{
  "encoder_arch": "tdnn",
  "gain_aug_db": 6,
  "noise_aug": 0.002,
  "vocab_size": 54,
  "text_encoder_activation": "swiglu",
  "text_encoder_inner_norm": false,
  "momentum": 0.95,
  "adamw_lr_other_params": 0.0015,
  "epochs": 35.1,
  "lr_schedule": "cosine"
}
Rows from block 3 of the text encoder of a small contrastive audio-text model, named by matrix and row number. Rows with one number belong to one neuron. Each number is 500 + 50 x the weight over its row's rms, rounded and kept within 0 to 999. All counts start at 0. Numbers have three digits each.
After each neuron's rows are labels from the 100 texts, of 14848, where the neuron reaches its largest size: "tokens" is the input token at the peak. Only what is clearly more common there than usual is listed. The data: single English command words and digits, spoken by a formant synthesiser in many voices. In brackets: how many of the 100, against the usual share in percent.
# gate: MLP gate (text_encoder.blocks.3.mlp.gate.weight, 336x128), inputs 64-127
# fc1: MLP up (text_encoder.blocks.3.mlp.fc1.weight, 336x128), inputs 64-127
# fc2: MLP down (text_encoder.blocks.3.mlp.fc2.weight, 128x336, transposed), outputs 64-127

gate.67:489555565512509453483446528498462571445591478396521459564590434603509513462584434495573554498490476502476488585491499433537502426563467514489514452346462482524438527540530567537493533493493468
fc1.67:446511485568494479554616556479526453487414533471401490619487628479425479471548551460487494533597422549520517486564574472442468612493425469372466532587536528539464476500458451462492496489551526
fc2.67:449499475520482484556507527520445470481454504532562528485450474524404580550437447447489410464577525494476560553495483486710473530538514454554456508586485479449405381489513473580560483532418445
tokens: "louder" (100 vs 0.7)

gate.108:524560550482512382489529539565471538505541466497535526500609489577531500513609489492562525500522419513462502605427460435511494426538501520503521410406487513517436595543518510499484531531512475
fc1.108:481444468531524531436478501464541424495461520520499469599519492434525423407473520538450525517512534539532470425541478488525389445583416427420497560463498401499440462485523425504518428543496547
fc2.108:426560453570515349527463487447393443526465555588529532565471452506439511494426515439503544509486548421457427516535525487613502466609589517537476443499565508501443573537523524461575518485406462
tokens: "close" (100 vs 0.6)

gate.99:571509589503546509521511538436543458487490522540521434588506518556637482502475493449492519552450482533447481504514538523492497513624501547505489482517452406506448487417565449484434501393523506
fc1.99:471502414522528542535570452588454468498504475446466517416468503482453492508597524535492517502620422498504471480505523458530475447418410428458518538472548505476456492614430513549570479628465486
fc2.99:516509499593493517448538453611494425449532485447444543443503532479418464512583512483547565600542454473539408552458491487520443418352415442464508520478565517599440510581427483513547505563483482
tokens: "<end>" (100 vs 33.3)

gate.88:493463562545421494631481480481484549450513557511517538514605356511637439529489559485602490518535457513469477537459466626456548450514501498447500562428464519481500506489471433462440513458582431
fc1.88:497533458439588507389551536469477461534507438487480481507465615538367475451538433500426540451473544502526512526561513412533439558503455511572494376554542418468477543449470599494570516572417508
fc2.88:539556460483503487341517544519530469433504427536475473531491547575327548454547443478482555509530543475484439539463519425546473508466543522429484445531534496514449499422588482548575492542464540
tokens: "follow" (100 vs 0.7)

gate.288:505456477515484607485524457454508511454541453527556469534482539629432509450559482444520623454450398538520573528473498469519492473549405429513527438417497544538537503489529473468487495486502418
fc1.288:504544544423543415455471528537492445517437569491505522465534455432503514604449426583501409502566639494511391503480468515488453490486546616460495506474542465500535526554501570551532468528523541
fc2.288:500505472529552513571471557515474585449555543469510516433523518511558529502469496485425471574527569624493384494535414417490512517485595555534480549465388460498430438521521561491480493516492619
tokens: "pause" (100 vs 0.6)

gate.185:465519486479472460614508417412464554468496541526430520514439440528496556449504445453524484543512518647520472502490544385523456563454384522531549518452564575544548487498579451413433440506565468
fc1.185:511473531508535528391496590582525440501509457474566472505588558493486434537513561526475547467492477378501545523500447599474539408571604481472463470544425421485438517519421570582574547485447534
fc2.185:461428531556549511408469502487457427519507493479532494482577492482446390557514625466504532465459460529486594520586482627441529443620560538498495472490508409494475530477434553519553528391403410
tokens: "<end>" (100 vs 33.3)

gate.271:457542525553539428441479515421542462497517476518431444493469469455415478512538598509494520478526553628506476444494516594443576532562499570464524513448443437541536582453540545490514402500547491
fc1.271:560454529462452551488479491559447540521491565485565566524535511574586511478509405526522498477488459359477522549506493434592430515477520453515518498511531547466437421553454492489499613459470509
fc2.271:569463559430450500569493412622528580478512538481477526515548596550611486421479413470511451501520495421488556546503493348563477537498432496491468480487484481496457465564457492528476540504460543
tokens: "close" (100 vs 0.6)

gate.260:511520534528495472479511480518497528399587482465473528562544470585535521410568486523510523513549479461492560572531465479569487430601487452557508476376462453518416529612469494517532488483509498
fc1.260:418490563563565554546477455497579499419484440550444475591478548566424501393446453515479523522612502511519501499523474480484446548543450482546429572531509520486572495558466449434596418473474469
fc2.260:459511505503478413604432528538546492494549385450459468491493581539412581475457449439513489449542513489543440407493511494552584506532511456506520531566503480518507465485475530475525479557387562
tokens: "eight" (100 vs 0.7)

gate.8:408522446540490394462467581462527422513457495508463602517599471407503463397526492482516442596530581532549504492541534476589441406541432411429502518379497433563505488499535428537465464518545497
fc1.8:577463535476483525503487418566473613416526542506523455457407484640516567597541488526528518432551419505476516459519413512423559556510594560590487493567498555458491539452399524450546489499485495
fc2.8:499372574458546483487522474537472506590569423471586482470425504512492546441502482526524608470532522472411497494517499545549556522495489449468494533534476503457446419507417534463549472544463492
tokens: "louder" (100 vs 0.7)

gate.152:471422527443533448552453523412464568469483487462527525453477461438514465427535421515457606567656535448507513506498466533509481469442519467547490481410480487561482431397553544413539442471474491
fc1.152:568485510482482514502482458421447508455533554516512492505493487366497500531620539495466450544483527365510447467521462487486492464566610449524537450425439413493512404485531470615479549539575511
fc2.152:385620503451478510539526457441556497448405497542569482498443504501486448550579582514596461591458565484476564526545531507599521515519568506591508564507462444525483415452464520546581443494556505
tokens: "eight" (100 vs 0.7)

gate.243:462555544525532431455475489426500487489529432547464455475444487428411465554529584519476532468501552652504509451490505587418547508508520552478501499432474472568562579434492574509478401496549507
fc1.243:480539491518539452493508498470531460505497449511428419479429494421451477551497621508482505487500537645501472436511520567442570509535502547508500499471427491530554599434554529521472383488533538
fc2.243:421574448565524513425516578382492423537455458519506467496457442471368487564530589518527533505509520553524447463490492637444530418538560518506525529496516522518543541426524516476501473475531451
tokens: "close" (100 vs 0.6)

gate.327:411510540488460519387450416544483575530490582550444506513501642602545458525530439505520545520554588485517521524437431515460553501557442510428498531420385421562396572492536548421465506514479488
fc1.327:424508552494438544401471405535496579554482584541461481491456641554547475525524431498525540557535591457516521515446445521479550514570458477457490536446401421533427552460555536432488506503495463
fc2.327:419546526492446500417493460571503577449451580480496567508495634516546399541531414486531474607550567460507526470438502535495538518490486439519548538421355391453464519488576544481432461475512459
tokens: "two" (53 vs 0.7); "cancel" (47 vs 0.6)

gate.31:457562513522546443434514517462520486486523425528452454470462473450443483566534612525479501490510521635513484464464506581435576473514519578487522502454465465566531591446527537491477403503521502
fc1.31:441559489541551464454488506445521504497509428529460454465428488425438480582517604528481472477524527646512471448481503605413561500500546575486536513488450461542540563425546519513496394520505522
fc2.31:423554447582536479408498561393486406532517464555521472491464427437416515564535586515493531503501489572514458466489528652429531452521578506481513525519521530527556532415539511487507458495539458
tokens: "close" (100 vs 0.6)

gate.48:393525412528511402520499549528520445480464537457491590516563526402481493495504483435515421541511546566573533564456518500588445402492481395462550490417538484576490441543542445556470455514511525
fc1.48:556466564441477521471491447501468559474542499559471407471475420606537503518534540557480561438547477424404465463511448532432521555536569610565452486563463545454518531459453522425521535494468462
fc2.48:548394503443586479469483491505452559552509460525543456504456506520520476347488474583494658461523512464417467526553495579515506540487489503514464477560467498451476449525448488474555530549556494
tokens: "louder" (100 vs 0.7)

gate.249:447489505420509445586491546446560584485503557469500504573434519460546412425508436577454530538624539351497522521537516568524571487456467464515533448493486511443433463457550504454551515507449533
fc1.249:488611490449448427509546600460488525392498521528443445458443538432502480561542488439526429582532480340498499547565494494496571442534609468584609440452456498428486500491442455561579506483564520
fc2.249:378550522458453519514497477456467505525476541492492503533348503460488463542517481428539494644465548399537544486586523491566474505489620543523523485558422452546430476415489532545539475520631559
tokens: "eight" (100 vs 0.7)

gate.56:477568540519542429449485508451493490478549436576461446501459483429409444587537603535484507469526541655510480455506509574426523501492534573481517536434444513536549585429517575499471405468536499
fc1.56:462515506533559473477493508443513430536513446517425420481443500413388472538528565491544510509497552630533461412558530561456535495503480544481505506453454497545562562421601571500500412461535541
fc2.56:422549499563499506417474513380487433572452492512496455507459449415404470533545607515510514508464508564549405446454475625456486482534572537528553530524524515521570542440524521485464463479483434
tokens: "close" (100 vs 0.6)

gate.181:434438511382537374412464490434453612555562490505470549493484556483462579441529567497532475512514479537467527568532527408501557508527492543404559474442582502547475485587581563489598489455443492
fc1.181:585582485599489600563556548575556409401446478492512451493549419524541397547509424490472524508497544495502437465454460577484458487497468487555419500542431514490483525418427434506396534545558511
fc2.181:526587472551538572529520554549539408371514505503500454479577514469528433517560417457474545526541547553488461510504490553492446469455424497497462493523515485578469587390453430472448521584597541
tokens: "<end>" (100 vs 33.3)

gate.51:457592557527506474478467435562500467491581493574485482505486498489464462532555587540557615546500510628535486433589533534464491456515485504458581489455448563524578542419516547492485427466480496
fc1.51:493532493554552469452519461562527473513528418511444369494444486461483504507564532484526596570474538635572474406565526505521461499503508524459520485517420497484564538427576622518449403430538523
fc2.51:490504515505574505483491552405504408564507516538502468417498510447430527588582574497522486472465586533603460507461497559539553525563531507472488403526567465499534465527567531507542488436513444
tokens: "close" (100 vs 0.6)

gate.254:581455431500460535536506436465455512477544472546517501497501566602527454480586497425518612471413390521533618491436500493473523471518429441543505423472532529505533487493534480470488497479515482
fc1.254:460541597476545505459443488486531448523492586460435518530516444443534515498436505565507434487570565488465380479593472520516462431458557560493567544491552448458476495542475518543524479524499571
fc2.254:567493510566554497537487526514449545450534585467471578433513529540504507515450515495482458592509588617517398441522437477544522518470582529608485521431386473478410476519511539474446495541502621
tokens: "pause" (100 vs 0.6)

gate.150:541433503528466499599461457491420529428531512506484494443517346525629440531528583469542473519499471535464486552428468574443544350497509467464507563373455474510543483506489481492448584475585536
fc1.150:526444494487431457640469529477464483494501553523484580497491412510571542625485549464537446497487445492473491445439511561447619481499537520431462573430471546491577466549542428496478512509591509
fc2.150:452498553480512508695504463507524499527491563442479551493527413427622467494469542532567440486473486512453612489520498602505595447528506473504496566448415585441588526531478479489411523408488508
tokens: "follow" (100 vs 0.7)

gate.12:422506507530579502448517505517475492465580509471502463527575439565528503397531455521551619559586504516446437549484494370533475402617443479475517551404482456538481577482463565496536507479494471
fc1.12:479529536530584623514541508479496547471481444484476492625491524592437499424473512460419541527457468567498519464439488450420426539546442483434512605522484502565534475477466446487533442531430572
fc2.12:434545522545567442570490491488533434542500507500588537460494497553443508517460547462518591474537404601498415522489540435507522523556524505501565463420499474506447446510550430470609473531376573
tokens: "<end>" (100 vs 33.3)

gate.100:446560561533534441451521577523470526529483481538486499516585407649485452464587457481525538531567391508520463630450436374456445415572446568514440446424462485498482503554438509524499474476486471
fc1.100:451543449543538558488563514565520527517432425576449478565445557607454399481505501502435455471484403545552537514479446452500454527479408569496467555584489567509501502504444450478530516543482543
fc2.100:439496496511494508489430345517387460565459440501458579400536553506427548475558493474550527516538514488600417568501461502579538497524494444546470454476503515423515461519448469521590553565460497
tokens: "eight" (100 vs 0.7)

gate.64:453506556416537459522515549426544600384514499502523506520453462506475473514565375502466523607582532388531515536571542515466556451542577478547505491450454500532503474431532497514578548466467498
fc1.64:489558516495516490563486550428538598458525515436534490475396498430436516588551393485403491546528462407499528466616529518435531522590553496537541495460474516438485449458511471523536505474491454
fc2.64:428515439446483491560456586468445573531508466481480546548364498503478452455533465459494515577502547438535525544514439547551462530476558513494551494517490414520453519438465514552624480573603544
tokens: "eight" (100 vs 0.7)

gate.155:478514544515586484455538513553455545467462488473492503525551441622512448450577445460556565537518514498466421534513422413473554367517485472474502497435486475528470525565433467578548526510525418
fc1.155:405584468531557577530622514524520510448445463480479525590484498602408498457442488510453468539485450544522532545498495467452478588483453541495487607598492575545505509468407432472551477525439491
fc2.155:419502493471487466531534473535523513513489486479457563384462553458426499523453508536556515575480499504503540549446492460617480573597498572512420518523443491502555417462521473494620498443410502
tokens: "two" (55 vs 0.7); "down" (45 vs 0.7)

gate.296:534454533461548393449459521498503425499562508479482521480569450498555488429570485482527578500509512481430480528444479487596527327533522425569525451359508438483464457512470562535453487492487486
fc1.296:422553495572551533540499479492500519438481502471479551673501526558379502487546509441486444515583535527490496580483443432474466588507491510451475571537505547537561480529389495402489477478473414
fc2.296:417472476458520536514488517505475453494514523519481544455500550450388518617462512408598461468630487504595547553535409448650522538590536452520461533497488495465497398559468465504499534487488520
tokens: "eight" (100 vs 0.7)

gate.69:371569500580521476481581481528440486456519484460447474457476523672516462467511472409536587464453537580488470543504454552517505471564577588470468468447590498560444458558480539493471491480533428
fc1.69:608469527406519485492443518472576547532485484558558445528558451412519515519484504626427427508603471453418493426505524446475535483418480419532499527550456491475531492419468456502518505484478570
fc2.69:543522464434474518510485548562517516481515473585571511589520490419531489488513543563452462534576402441501495406443563396461474543425426464533498539526418493491500528488518464495555476488418537
tokens: "<end>" (100 vs 33.3)